From a checkpoint of a small image captioner: decoder activation geglu.
Rows from block 3 of the image encoder, named by matrix and row number. Rows with one number belong to one neuron. Each number is 500 + 40 x the weight over its row's rms, rounded and kept within 0 to 999. All counts start at 0. Numbers have three digits each. After the name is the row's rms in percent of the matrix's.
# gate: MLP gate (encoder.blocks.3.mlp.gate.weight, 384x192), inputs 64-127
# fc1: MLP up (encoder.blocks.3.mlp.fc1.weight, 384x192), inputs 64-127
# fc2: MLP down (encoder.blocks.3.mlp.fc2.weight, 192x384, transposed), outputs 64-127
gate.78 109:363443516528496563465539535500445500429511531500510435541514548520436500486505531413500500500550509500378490525544436500567546464501445486517453527560512463500500564500500489442500634554437513
fc1.78 109:494397500500517500499500416500514500461527454500477521500500487546471500551475500500500583500465454500434503500500461532513500500444493548490466454572500530550500500434557513510558500468533482
fc2.78 094:584487500500473423499484425500500500500521525483527442557567500492500493500462529546500469502464414500500489543500492587448484578488457492562515555433457473512455500541451512424500447450612567
gate.79 096:450518461500576446561482500500500438500500565563460498500500486529535485493575500428513516551571588424500470500472500476558503495384500493526578543410474500459525495538455514543462507454383500
fc1.79 103:573461453502490500390428462500505522540500524465517485523500500461500469466500500469469500500520469500417500476500534500524537476500524500466500525443500481460500500595457567500500539560482544
fc2.79 102:522478576500477500484543449500516441485500532530500563500500398459500500438510456473571457457523374490592541500500500614463559500506478500500500500500538604500454500438560465531512563458500537
gate.80 097:526512563550461538554487442421497523462534500500469468478478488500444500516500500437500500500470454554550532531500500549559468558500464430500420507495437500529500500546500562500446542492515500
fc1.80 102:570509500500484500500512353509479456471500494468515469429498474500539470421500521530500500422500527500500497500565499485527500500500452560500519500500602525496500607461493515500457515460452524
fc2.80 097:500498530508455500509513478493500551442484466545444490488481500569467558526510527500495472502648500502497540500397516523538427582526573581422500475500464500482531500465500500500500488500560433
gate.81 099:579476564473406564500493500550500608500500472500473518500500481450424560500485465541546500500545519500481458544500503457525454480492475500527500500500486500488571564544500500500479508490519543
fc1.81 101:523490500583448563573500504500500500574500485536436563500481498491443500500521485485538516433517500500500500500568500541470465500393521458500441455526562560440500500445579500432456491500500500
fc2.81 094:500487478502569478473546500551461500435487500539496598483493517554500545500541505518447500576505500500411552500500483419481537432505532512500514537453401380486478434500522500450509521500500551
gate.82 083:563500500459543525449564500420545448439500500584577438498500500509500414490424531425500500500500457443482455484500500525535488500571540500438548500523456456410500500482490500500500586432433514
fc1.82 095:456500537500482437500500468532463561544454533500573500500521417500483565500497439500503413500531545549494500567530522500434571518502496517519500415541558528500500519500498433554536468500563563
fc2.82 106:500500500500529437500497553480530479537523432500490534500500500537530474534569535481533500500414500539525477459521500448451475500547542550606500543592517536499448440444500456467500500462488459
gate.83 104:454500447477500500509488500500500500506505596473536500500500452500500476546528500518452529468505486461569523585462461474444482500472569521521560500452530462482487543500500563559500532500469500
fc1.83 109:474529549460500567531465532500500510426500531456471494535500468500480461500563456571485474500523574491520461500500543412452470500521536427441500490499500500524500565544496500461491437481450500
fc2.83 100:445507500436500420410443527489500521415517448468599385608500539500499477475479458524466551500540497500537500500500500500500524562500471516540563490550481504440500457543500500500485500490473526
gate.84 108:438445464520472506500507451500543500488477558451489510406505489500579558500534500500488530500517485500492466533575576500432457500545551519426526565484473570475508426555482500450526455500541500
fc1.84 108:500450424486452555500538543500550449595534498501521529459500578439543533571463447444500500461500488500523521526493500500522470421500451527500530467494500500528460498573500514564500500499435500
fc2.84 108:542529456424500500500500423518475539557500534500510483474453500500488527500500500500500500536500544460464455498489500500473481462489567470444445541477461621505545452531433534411459518425502510
gate.85 103:530461512469468474551558542534477555469509553500500500421507575541489425477505518500574455580519501551500459451476472510500557480481473577444428559441461520500493500500513500425500469505507556
fc1.85 101:490500464574491481555500500434515500450500500468500500500452480426539457448565484550455500420467500510585459465475480532536506500415500548497455566562624500495456573500530529534465452502434480
fc2.85 101:483412513445500504439500543582476500567500477519500545448528479526473500491418542451545500500500481488585500498560500474561448500496564467460445457470521500518500487569500530566508497500457500
gate.86 113:500500516594509500472500491428500488443500500463531488437545500555500540459622500528500597457493513500500525416500481520500395529578477511500500553500547549487500430491599577490500532463539500
fc1.86 101:475547536467532500507432500500430450493546560492552470516506422527455500500500492481514500490500413513500412493460574546436530549464500458469541539528483500500475500537554585500500500515592500
fc2.86 105:513478404500501507500630512500557500487447508458461500507391539541481520500503450523500557479417477439571489606405500500477494500616423500514500436500520529516543406474583500562523500523499465
gate.87 100:471540500549465466500466566601510492547546485500591500437526495545436444538562490529523519465485500440521509490500512500500453562606460500500450454555480548500500478500466547512500428500525536
fc1.87 092:442479569500500492500543500500478578500453536586457538500563579542525464542544513490498541467533443500594559500393497495500526504500500500533493480494460448462500575426500544500456449500446460
fc2.87 092:500531536471475460558559559580500554492460469500609500541524500451454454500506500500493500498460442586605518500530500461488420500500445500500431435500488450513500500472582500511500531500500500
gate.88 092:500500492434442424521531519500444500526500517391494529464503500452587491500450500521540489467500433468500566429500487500454539483500506500395609456500500493500500500500557500519444377500500500
fc1.88 098:500500500500512448500527500452500500563491539500500573550500439450487474499602548499466506451520500541545597420479469500504444500465468433425479485500482559500485547500534416441500485522500463
fc2.88 096:608457500500459501500536427500468482461434447395593466459500500500414545489564500552483500506551520521540467514481568405500522500449478552461453477530537576446483500500500441536568500558497488
gate.89 110:508534504420500556488500575500577573448430449500500500579459495541500528488497500471554500500582457454453562467520500500500500516593500511500527500500516473500500482564487500463471495485500476
fc1.89 099:500500500512479441500500526500549512538500500500500500400500519500424477492451511534522604500473449500433441500517562559500500567494500527477518545494482505477558498509526569470448515500555499
fc2.89 090:500500441540511567500500462580545476549597458586500500500516414500512432530500500417500500461500478571500461479431500500429500500500399500472478560500500531530500476495426549500565500416541443
gate.90 101:578520609594459500500551500534467496525500555510500563504511478529500500533496456510500500500522526418515500487486408496553403553500540487554500557529473538470541473521453534445500564499495500
fc1.90 099:459477525446494500500507406500534462430500496532436499554418440560500501451500487481500471436439499483588500523487552460459460500479500500554474500581500458500500458428480495471539545505500495
fc2.90 103:500539500567513523541519588539404500502484548508610500475500459573565483410500500547467500465512500440456500555449500500507457445438528451500476500422500577484500621548547521500500554500500497
gate.91 099:500500518500492500500500400500480464396537409461500500435480483533500500500487562565500446572459466508500475500500500442494500615438513478603500500554501532551500530527543500543520500500500438
fc1.91 104:545463500500521579472500500561562500500500477523481511500500541473499449460500544493514500500474458517547500428500500463536440517500483496572422475483447500595457505494500469491496451500434508
fc2.91 094:457539500589533489573500500500500468487541538508500549500500585531500433500460617480500503518519515500481500561500524553476567568500473500469542602556514500525500500529542487438509531500594472
gate.92 103:441613500500473513503486500556534460476613470523449582500500500434500444543431474436531555502520500476475548510462525516444468554558448500527499596500500500415537561492539547500523462500500500
fc1.92 088:500500551468420500596500470500458534532500419500554500459593488510532482500500500500500495500500500500500558500428469500560507523500553523500500473500600479500476550500500523470542496530545500
fc2.92 102:461569462500435500500500509499549482478500517565500511500466507466529466490521500471394500466484454500528571548509541492500544536522436504544442500498500525500500500472453541548501500445565472
gate.93 108:500510518458527434534500500575484500500500474472500416477567500500500529493500527545420500532500519554565486520468472501519482510500488514500523518377444427500507433479495478543490500470532500
fc1.93 101:461510500500500500500453500566500456500521500466528436500465467589427500553500531513446564564438657475513478547540441566500500453500470500424461536456533500500452500527500481485500500458500499
fc2.93 097:553500556500500446500541500500502411500500484440451500500541470482500535548500500493521456500526535539500500495587500508533541520444488475500571443399500539500457483451515511500467482528525500
gate.94 103:527547500504516423497426530497392540528500562437459500559514503505500444500550454546550500453500479459510448462517431500473538519500500500526453594512535515448549489500540541500449516561538462
fc1.94 094:457447542494531500521586579478559500521524424498455497518437500500500479581499500534500546550502550541480500435500585431500500450553443512446545499440500544567461500500453504407530500500403420
fc2.94 111:485500500532523467500423500470544545440448449461500454560470460499552463432458424535533575543500500555437500578425500500440439482417500470454470500500500471451500503500500469500479576441472500
gate.95 091:539554472535502501528500457500500426500535493536500452503500506568479513493478500500494420487552500500500500563520505542494532523583500500475483402569447349424544500500456578544559493556421500
fc1.95 098:533500500435573495499488478509455537526541507498500516535500529464500500503525508500525500487496459451498581481501483500500566529500500522578551460500527500549500535500546500476500533500407471
fc2.95 103:500500630500563460500545444514499500470500500500500500452510434500425405500500499500551568511413498468500602485500529549493500541460500480450500489500549461541574494500509566394508457579413500
gate.96 097:504555463443512500500490494500522541487534406461500491485500500531500500521439500471523500501443459500561500483521467500529491425509442447411500489562500500413500462494506522462500618500508432
fc1.96 104:532562467500500527544532500419500519450541489452427550466430418548462500440585503495480491500500449454446500500494420473449492521439528501469580560461498452500543546469500457479452545511545457
fc2.96 093:572492500519500431500443541492513500500500500500449500402579590599500500500504482454540500500571533500482498500500481500500530514559500553500458483492500491500460436501463500500412546564500500
gate.97 105:445500507500509433392531541500492483517442500491507452500589487500471546519488445528497500560500500436500442525556500491535500500500500475500442484475500448548500527527549500500474529557437498
fc1.97 107:449534501533621404467487516500577532505478500518434486432515456459496500551500506489484530488474500500463449525456541524515548465500500456405526500472533490587408561506427506500501554564484446
fc2.97 101:512451500500429464477549500520503500500443523477543500500612500445500427500578548500500602500479515520500500472609488435408500489553500500500540500451500535500551482500538554451446422492500576
gate.98 096:479536500471500507500531438500460439432586500454500559500500487390528500466480500506493516474412419528502540491494434500434500521523487506470504444441500500473502468499500501450454500500468521
fc1.98 098:468490529538500448500453548390471500500500500478500485546500498474500545486470446525423403488380500515528513500429534465462500532499500498500500541473447500552483543480543505500467500514491471
fc2.98 094:523558559500609500500551471481470558486500582494489554469533500500476490500572508500567574458512620442537502440500409500460498528539412500476500437548499539500500500474500500538521465500399487
gate.99 096:561454448433500481455555500501536500500500507481500465438567500552527478441500409505500471518507435465470492500477519467500383526577520546523577552463516500525549500460468500507516500500539553
fc1.99 105:458562557500534500425500507530500500461428530500500500500500500511500469500449500480500528500500525500500508421599559500500500517527532500519500468500500500555491492493518500405473511425500464
fc2.99 109:500523505525483545500500500459477473526520607551500500500519480500500555485390444492500507537437521426500563500475500579520395500447465533500518500548500525458458437494564448502500544455475500
gate.100 095:500500559492500480493500500468500487500500563446555550538500500583435533438500545500531429500546470533508518495528500532450491454576487500512500500483526500544531556512468500500445500555500500
fc1.100 108:500500500507500535439454487500500500441500544559500500514500538527480536500457566453500566510458495476458500508500528500518549492518419496463510439500500495500500550535500488582596493529468532
fc2.100 106:505545500554500523547469500457535500544458523473500482500512530500528578544538517500545438519528500598556516500548455500483462433500507537518430527440518582500524500500500517469534548500500500
gate.101 097:595500547519506500462500444472500580461511529500505500492568500428446557522530500465500522458500441470424579491500444469455500538500450570458502447482548500467500500563561490527500482482494513
fc1.101 105:531500526448500500464518425500500471565485555512500570451542513500504500448448477500517500465480658545542446500500463500500500529443513462500537465586510500500500500500500474509565494484495519
fc2.101 103:437424452478442500554500465500536500500499500404495495500558437500500465436507500519557591445500533503419509490500500531450545524500469516487530500500487450458489500555500504500570567500563500
gate.102 104:559500551511500391500513435549447526500471441500500537583504547537387470500491597474481502510454500479546464530500500500432428500500500500474437531522490546472500500528512591524500450500558471
fc1.102 097:530486531426553500500500548576500500466554612523514503491469508556508500497535546536582500500524519541500431484500500525500452500576582567500500499448494426497515537553465500451500543422500500
fc2.102 099:521469495547514403500485545522500473573500500500500469602500498508544408466500526537525500431500500541571500500500500531436500500517474413557568500455522500579491500500500556590500431500500467
gate.103 090:554500569569473500467442541503500500468477476500500500500495520550451500440408500500500500524500511500500500576535500551468500547500500560490500500500450444500475423513484565544500453538505459
fc1.103 089:362419500500432500494448463448541500524528558527500457589433491442519500500469551459469517500406500500500532539500426500535538500517466500449500500419529534500464471500460530549579529500500500
fc2.103 105:519547515500500559454490468527500511502482500431495513459545500489518524486500491500542500471525514479500571547500500468530514541474500554617471493458532491445517500500478391437500518491467570
gate.104 095:500500479540500500500530468459470500500500516499569501500522500479500578550518498500410455500422441512500487500503479513500470500500500499500507500500496540478486494539530500514501500434511501
fc1.104 086:549500500525529544526533500436537500500481443468565517478455500579486440570451500455500462500503470521500542508549500500434546503564500461506507460500580517500455500500527422589527494500500500
fc2.104 097:483500525500506500500493493437500500570500500500487563500474464467531500500485511462445500481500433514500565501500500508561500497462547443460518560538555437500500521500500500486472500479500540
gate.105 105:500449500511500483496553545532533500486500411437500424500500466548500517500583544500500544500586584500479437492500467486470564500584500500457500500496543500530500558440495563442430500555500500
fc1.105 100:500472500500548549447425455500392551500595519504500452464478536500501500454500434500507378500601510427469513437539481500570542538525500538411445500509436475430481532511493480550507465398500500
fc2.105 099:500513488476573471510547450500500429545537415453470552473537476535500505465509483524529539586436465522563552607537449500562500430500500500500548466518500500500472523462526494602514500531492545
gate.106 100:467500454500500445445485541488499468500500465464506463493500500497526496425533507547500496600571546526547506500535500500558500449500454517500500534500531450531531470485618500500477500441558484
fc1.106 097:472523532469470474500500475484456499435498500419514474500494500468407432500554500534500433570517500437489493556500471457500500500427433510492523462446500534430490545554597500596500457500512500
fc2.106 097:487541500500485524477545500516474455542439489500500500554470503496500528500488483500500500500443518544618545500500565534413549458582500500500490473500500529502500500500498468445500500562500506
gate.107 105:500516500460456500500524463588500500512500546500500500517500453496500562444528475591500466500426472448500474434513516585582548443500560480523466500500542593551512500432500495500555465449507451
fc1.107 102:500491500448404470461506471474496498500500543535442514508470431500500564603552479515548434412441464372459500437500436500486501474500476500557511425500537509512440487500500470550500500500542456
fc2.107 095:403470500538500464436500512506541532500505474500458503487500538517474500531490510553534500495500483516525500554467503532500440460552562500500542488549466538500500500500521481500580500500443500
gate.108 101:500500500488462534500432500516512490524500516529524500605510524570482523500500500464473500508469500558500498565590500497516500461500581519500513503500423500500421500562427500455500533500500476
fc1.108 107:534448571519560421542473500467532500543476459465437530456462548486430548498500546500532405500448500457482500490474479458500521575394500526500500506428519419548495488504500495499491446533534500
fc2.108 105:529500457515551517470500465455557500500500517446500512565540500543402426500500500523529500502455527464585457437423496500500538443484453469488549450578500469516521446500416500500500519527484500
gate.109 089:475468502477551435500500500500500558500521500529455500543528508461500541500500500454500437558536522500500524458500598459500465500500412500500445492500500521493530477558500495500500468532500492
fc1.109 096:461480591541500527399486430447500500525542500500500431482442500508581572543484510473500468500500447559447500500558508508502519500592560488480481509446575438500423457445500500582528492466543556
fc2.109 094:590500483500500550432551500468500600571500487500536437500474509560483500414550470500500500500488500500500467459500536538455453483500540483450538548469500500505566500500489563586500424450500500
gate.110 096:543500439409519485477500500500494532500536508498520500445500500420533500500487446533472496460424409448500533544500500413500500560486560500605500500500439494500452500500500514500500500478500504
fc1.110 096:500540498590500500500535462500477500450500476453495406436472585488500520454522477545500442500480474463509500550500507595571535496546500534541521509496497500500539566473488500500533493500500563
fc2.110 101:459544542500515535603454573500536499539536500500500497542575427501500500500512500465539500519536500449500396500519500459505500500546500455500429602534502436500494528490397500459500589500548500
gate.111 100:504496500518494516530500573432500496500552559500454500537500524500474554500473500451483406452474500500500472500500473467463500500469500500603500551500500500500500474500500500490503532500477512
fc1.111 095:548462577500500500500500500500500500500528493603500595479446500470500577500449405500444508484485453500500452527470500576492547500510510477456488540500510500500450494500392500456500498463500500
fc2.111 103:460500488481471517499487522501531537500466500519542555527494480500468490444500430500530500500553510500468527500558494532521472500500512500501461500481475500455437436500419500554500401525500500
gate.112 096:501499482500465465516560515573552451539513456500486478551509445541500510500418470524434500409500489458469423500500524539500500405570487500494543453528439488494518568500500574505500494500500500
fc1.112 097:534500425503522506437500537513537500500506557545498556500535555552500500497541559500553479519569427486524517500494515468457517515447475488500408500490472509601500546484488494482432532500549500
fc2.112 100:500500594557463474500536500622500495533500548455477500471528500512521512463564583448500477563521490573531483606548500539500472476562426458576464465601478561523459512460457463515500566500444569
gate.113 100:538442483490484519513452500444500436537479488500411522412500518529500502500500523464500445528471477444538496430614471500489472500500427500500514500500517472576568538500500504496442552564481500
fc1.113 101:472556600467557513500500446500500451517500505500610567500575561500497466500500561468580500500447500530500536500539429500468500490512431500490500490490526589480512500478552540478437488579500404
fc2.113 109:485500500538443395500493477421468597500520514528500500462534532500498452483500450483461509500490570442500500505536493503499519608500500591515500500551445441456451445495514500500477548513500536
gate.114 107:556504514500381444585500512557500500443553478535526428500500543541500453474433500427495500448542509487437592434539500469500527500398525503500484432461458500449500519467500420447548517561492500
fc1.114 109:500484500498441556513500472455536554438548480524555443500471616543497455541420477500571479500450470460500500486500470500542513600500546563500500500556548500578595452455500504497500535449449466
fc2.114 099:500500500500450564460455436500614500508500492431500520500616500500479500546522470526500500455500500526500515512444469470480500437462500544522389500491500500509500500447515402500500476471500519
gate.115 100:565512473500500542500500500573503400500500481592442500591500460515407500532500500500500478579530551500507500500539543483500451500496518473449472516451522479520414516492509492541464549500499506
fc1.115 102:522500458454476533467537504500460406500565458542500584500541509500500538500500489448528500500555461500480500592500489490512500454530543470500500575500500555586513500589505500500500500520495518
fc2.115 088:464502500532621470500524500545555600396443429542500500479426500500500537500500500499431533491455384579472500536500500500487534439547500497500470470497529624500500476469507500500500474467494397
gate.116 102:534499584573438438469453500500500500463540500527523530517516500482434509481464539470499595545523500429543522420470546504500436536500500562500529494500511517404437590484500613500500500552500500
fc1.116 096:477500598537500528454469500468406491522500500493519513541500500459500547478423578463539500465500562559514500484495548466400469515540590500523413500508500500461516490469566539507479500477509500
fc2.116 091:500468477495532456500524438537524523530416472543536500512438448563551503434500472445500429427479508500500558500553573500540481579493551471525512445519500500556500522515500500516500500414500535
gate.117 100:525500500502507491430500500500500528471544571456500500395532500506500554516500500511500500500473466500501481514563474583564499401500413519446563464511495507500470512503454519555500459544532519
fc1.117 105:500500499500455469496472444523505509451478500484494554500574409522473500534486500500520500500500533500500490525473500421500539500500526450500500482455418566486489455485500444584508552500500500
fc2.117 094:561530428463547537493581506438476500583517499417489558564558538423483500520500500480518500520493426518492560500483571500494602500468500470486470452500557500441500444440532528526442531419532564
gate.118 103:586485461423467500557526526500526559500535460413546500500458592545541500500500500455500578434547500500500524521534467500498462500500487487500436493500503523500500497480504459500463500512512500
fc1.118 103:488451500509426494471542565500486476471428465500462500500510500500527545456497516439559485500407557411454452509380500536547465416500500500500596407500442500500500546470500430559542512446454455
fc2.118 104:500481500479500469460543500547518500500500494444500484479460500500500581500500500521566438448462545527500561500607549500500475428455439499500535593503500514540540460464531500542500587564471500
gate.119 100:449481474437529500549442500417500500500534543500468514500475558610474442422500518449475460500500500472468463544500470500455559580500515548500550500506491441500500443511555597496500497544500495
fc1.119 107:500500455474573528500555466500467429500540470536500500444539500584487503458473500508548500469516614502460500500569534456500546576500508535500535503557545522500501459525560429562468438500471456
fc2.119 092:546515542598500558531415572500500500443536507500570500435500503500603500591481500524388558458500578475382447463444534500492458512527434500513441458492453473422507556500428512444500500503500484
gate.120 097:553500500452500500500500500470500500500539489500496586543500545523543510507500568485456457500499519500500500455447458500564532482475500588515500510503439500462602500500399542540464467526500509
fc1.120 098:433500500467486549500500488468500477512534500555498530485482470500498425500500535494500500499545500514500470489494507506500415562533519500514426530474425500500447500545524501500530506540545494
fc2.120 092:487424500500422532521500489500500466500443588500564597500513478620563466448500467493471489552559500528500500500455500542500518523534532545482470574451500500500500504500548560505563455460538500
gate.121 090:456471543563500472500569449473522496477516521500580500452590573500535463531500396500460526549564500500500546526486571533458483500500521500500545500595548500482472413522500426517567500458539549
fc1.121 091:461528545412432473416462500464539514500407441500500518405500563485486523458516524502513525441487544500477506532500474504500500478500500466498492500586521500537515500550500539540546500500500476
fc2.121 081:492500536615468447380500500428452500500540524553523500501500500500557545500500500418548500562499402448500462400606531521487538552500500500458546500494491595451542491448536434541458449494443469
gate.122 101:500505500498599494474544488431444532499500515542500408491500504566500446508500518500468540472500538355504496471500500533570575430500404452544460574500500500483539500531500543525554564500522500
fc1.122 102:512531500529451552470512453500500479475500500503500517575500480500500489500498550527547575564543534576482500500582515500521516411500484500438570457500500500459474467495479553454523549444500575
fc2.122 099:525454500444440523500500490500537466514500500508500510521578527598500539498424499500467529474483422455580460500561500500500500500500474459478603500556462530500500511443507500438542500500500543
gate.123 109:529510486464463500441500534496552500481482533549515580549500500524500588481454500508533500541502484529556500509471456500509510532511458437500472539549507569452599500545500567609500500445528500
fc1.123 100:500516440500500500500445531541468446443500454404536500532490500500479500472500538531486622500500468500510500512498500539527534488556500500472532486526549500500400523527404500500569513500562497
fc2.123 099:419500597500500527577567488500555456410500566454500504534410462500509470500476500413485522460517500559562549475500530470470473436473530500500472423550509500500519474463395429450399500492496500
gate.124 106:479398448500500554542500528551500528500500466427500500480548511515500437439596575463551508500500458509511459501464538576436494500531590527485455472439500524459500543500433500500437519579574418
fc1.124 106:428543473500462454499473500542444551513500487500470525498446510472517500525500494500524520439500560500551571500550500522468455437497461518500500500438493500524476438500500500444500524468540450
fc2.124 100:500516500462500452548440500404457420548500433559498500535468500500500500557485606500396426411448569538515439500519489594500533561500431565455494500500488603481500500500500500587481500500500498
gate.125 105:523500521500404500500535538485539500521447479449504466541519516534450423500468500536460542540498500410500500447432500459456520548520526500500559500500485437568505530532362568425487500527549569
fc1.125 098:500437500500495487417528545422446455548524500542500500440555406500451487500510436536500519493535500502501540516489514444500530500590500500551500500525513476500428466516500500500474486561500561
fc2.125 107:500555529519500500498545500484535500518502478511518502476500510538542512569479513500466590555491409500500525510500439488486452522536611493545552500493500500453521500500500561500500541500500485
gate.126 103:500494504500487500500500455497500558500500542515474454500516524500559506463489428445500378479500518518557512500500500578575520500444552532564500500500500500541478500432500486521482478518568430
fc1.126 100:500476442500458531462500475496507521553465500422491500500478500437500518500489509589552457423500489500500565414538513500500579412444500500435500473542399497500431500500500421500541590525569536
fc2.126 105:500450502491561523500567545549500515488483543551440504479500509596527434514518537543474461499477488562534380513500515456500451558416514460435524450586444565509391504455550545500580499569500551
gate.127 099:500549500439500537457437500451500532560500500497594500484543469464545494436520456624478530488489437522500495430495495500513486478500518571469447448500536584476507612449500558500525529453515475
fc1.127 101:500504528500500476451475500500477387500377509550500500538473471500500553427478499513500478500501500526524533396548500500480446509500477468500558500499540500488527549503500561480528424500500500
fc2.127 095:500503570538452467500450581527489522471556433474434464479520460500500479500500500451540442476447500464552560500500447496500500477500538580390486500481500556471500422500491609517500616500500476
gate.128 104:500500501500578556486550532500506500500493567500494501500538493500539500489517444453569489489566536485500456439569560553563486524443490500437530500457488500500500490528516500538520500555449567
fc1.128 101:440441566520500473554547548471452500460529543500509499535483448500482497440498445500490571412453486514544500509509450487588500606471500484500483477500454487436534500517456500500500453449528500
fc2.128 114:500454500500452500486370500458413531537449500500500500500472482524500465500499500507529473453500545477433500522459500507562536532588533523553500431500500500481441525530422500540416500459428567
gate.129 110:450454506481475427463570483518537449540547500512479500500529495512453493532583604471500464500511424500498500574501470500526462500463536500514500520529577534516550500495503528581514559574547515
fc1.129 112:493500500511500484424474462486500502500558541456466474587557456553462565500507500553576500500451511500502500500500494476541500561639542518519500477466500478500482500455434500536500553559482475
fc2.129 101:486521500500548497426545524456552527501445500556557465561500527424500573517543558456453500549500389500531539395508440478540462551504487500447500500503530524532500500500455525531500500500510435
gate.130 110:500492500516464420500459500508528500473554500560520500532555623393500500492528500408558501541471430467408533500500471552459503540491486527500500479500500468500502500464509394499500417467566500
fc1.130 095:500500520500491447500550475540500500496500515500537500471500532564450413543476570528500447500437499453471607559482541506563432575453471452415474460500500541500555505522500500500427446466535449
fc2.130 098:589500501500503500500500500500521458533460467406550508500513450466566496500552500500464505500500450522516421547483475500485500529456534467500521536544500376500500500500500482500496500520530500
gate.131 097:500500500476500500530493500500539500462607482500569541555500474500484500465472500455539475431449500519538532483500502568500541500500500474500471517542417500431500500500500510500418514578500500
fc1.131 102:470479398512478515500593451484451526422462500433539563461500469513500500522500549500480500534462494605500513435438500500500500542460500559500481514581500500500506500500500546525500559593494500
fc2.131 111:500452443529500500583454556560534500500425449484540446430500450500500553487500539500515500455498446512504559494500438519513517554527423542566434566500485474496500573482553468470493500500491500
gate.132 101:489539500500500477521521450496500500525438500500500534526474504474500500500500510500546456500570500438469523556523490500500500500489456491500550470568451505569573529549523500500550517601425500
fc1.132 100:454507500541500500515500537495516475445500485454500554398490500500461432589500500500521506499500550512516500500500473500500500500500516500489500452500546500561500476507500500528553500607467550
fc2.132 102:570527516549500500511468506500501438477456500535478468509515500378500500572528466500527440517500500483491532481556537566482474504541492490466480580500552524500500493629439490454500562405500530
gate.133 093:427492470542500500553500500460500500500455593500500476500599544542445500467500555500465500504500500436500562477500555472440483452500460500575500501500461512501500558457500473500500500457492456
fc1.133 104:470394500500482500445531447452500500464500507526547522536485500492479515454433500500546386500455442500500527500500443415500460500593438500500478533447506471484458442447554531430531469481555542
fc2.133 093:471564500500571500500535600500501537502500575500495500483500471568552500500500479437550560611497500433565500452535472500550510435402573425483498428445466508455515585428523540500548569512500500
gate.134 097:531509528542500453519436500449524446500500500470559500500467467500478500563460497500418500500513571500500496471562449554470500500601446536583462441485442498626500500482501500479467481493500500
fc1.134 097:473500541541500500476500573500471535587406483500525526500497424500443500563507500500486511443557460470500490500475462500449500437591501524441528529500496500560483454500639514500500523425431500
fc2.134 109:497553433500500466539380456477511475501464573450544495526516523500500479506500433500430426500507446500500459447567525498527504524500500473449523500457520468495500500428512500505450500500547500
gate.135 098:560530535500550528499480500440546500500548479450500500568434541558500449500534500512435476500500478494529500555500431500438596544500479500528544496500500519443500546525479478500527539520500484
fc1.135 108:583500505500500477356437543500530500449558470448500473500478554500494526491550499506500469474500500547417485551440500479500602540533509504500553494517500466397543500500462527478475536492500463
fc2.135 095:509463416494500471398513557569538523447463500536455468565487500510500446500500500558532500516550528531500514549500500500456500410500500445538416492426451544475515501500500433500519500500469500
gate.136 106:500500500507602502500426505434492500527500525459460513500464474538439500462543500511541458529493554627500449500500508500431468538496480518447468514500499500432493463544500475500576452563511473
fc1.136 116:480500479526589500520498511531546502517532500500427500500436500458584520523576500500411554539500473500500488554525535510500445515534528475500560505500500484500511434516480437476521545490492499
fc2.136 110:439505578491476492483508500500500502468440547596541549615500452469408457500557526511531515498489338503456527461520510419500536546465456500532459500556512500500548565465574521500454484478545495
gate.137 104:432545499414511389575500430500447500500555500456527510500524500559543542547524500509500548500479500500620468522500500502449500515500500500499549536500518434500455495427500487531493472510577500
fc1.137 105:476543469500563459594500500500500458450500475500524450472516523573500500500500500500529515561442613543561565546549500500454500489543500500450473500500500473500500500500562435500500500417444404
fc2.137 095:500500467500449547540406433513545475500488456418500500500463538527545531484500501495481500577500606500500456433500487469500500519553536439500500524505500433479500547495523500500457449463500520
gate.138 097:500492546539528500500517500500556461500511532541483472455570483521634452500404500469505451441513500451537506549595500480475500500455464416500500500500519443414531491549458500400532512462500513
fc1.138 105:463460500523482469519471535552465520488533491438429541458498510538529500475639468491523500500500507504500431422590564457535524423469467499514500500479462406488527551445529500423445573481463461
fc2.138 113:544557500500550521480490458500500496465552496458464531506397520470428421449471406507555513500456473491542573500518518490445527500500468487452561560441500500420433490508500475479482547590535406
gate.139 103:487376500432500500500469491489564565498526480416566572515500554616500528536422500451466500432500420495532595456559490500456575536552417468494500500596500542500509443509512500525500469568524548
fc1.139 106:500438561528472558421534485490476500500424500495382500442500431461491489500450533558500454500464425547404562538461508474414578418534507510466484575444461411497497550568488500500500500500489522
fc2.139 105:538440535532456469589575467508500500482463548478463539501561416580484472500497550519525500535546537520562500551500500533496527569500590500519455477514480577500500462553564497547500530500503572
gate.140 097:510526453500530536534505471461527560500538486476565500500463545493564411549515500423475517485500500500463564540500442452584459501497500535522500468524419488500581472513500573500500500500542515
fc1.140 104:511500444500500537540485500451530556529456500500495458549500473500500500536466500500501500456521433455500500500525434499502523526462486518500500500508500519557526500500427456426440526516542500
fc2.140 100:500490501515482511495436500540465466500500500519477555498500485542500568567574521419507417502406500500500513479492500499513467425500548500480573560500470486450570475500500485595480488506457474
gate.141 096:519418500447455462552545433500478551500502557500538483484500438500472476500528500513535410500560500452430546381571535500514470500500512464481500500516496546520500500557559515500500500500416545
fc1.141 097:500549441500526454579500516394483552461500556434354523500579500500450500497484491577465492522490553481535545538500495472504500500536459500420500486500417495433500461481424500500544461496488475
fc2.141 098:500533480474413500444555499500471497471521500542500500395500500540500500500480500525500500500500500500470490424520475449509449500500573534505477573560444439500511558500500530498553570500500541
gate.142 097:593500500643500500494580535517501459483500500503466447442443521500500500532502500440458500500500500443500601414558559500500538475500529470483487538528458500426500500524500546500442500452500524
fc1.142 097:500500540449438475552447400430527522507498542453500549500488500500465510500529560441500497507537482577430500500639435507537500456479467427448500500500500500551551518500504500534500500498464562
fc2.142 103:478515500526501500462500461463559476500488467466469500521500500500475500415517476500467588475500518485500466463453510469540588573469483461459588497533500500500461507500451456500550500508436490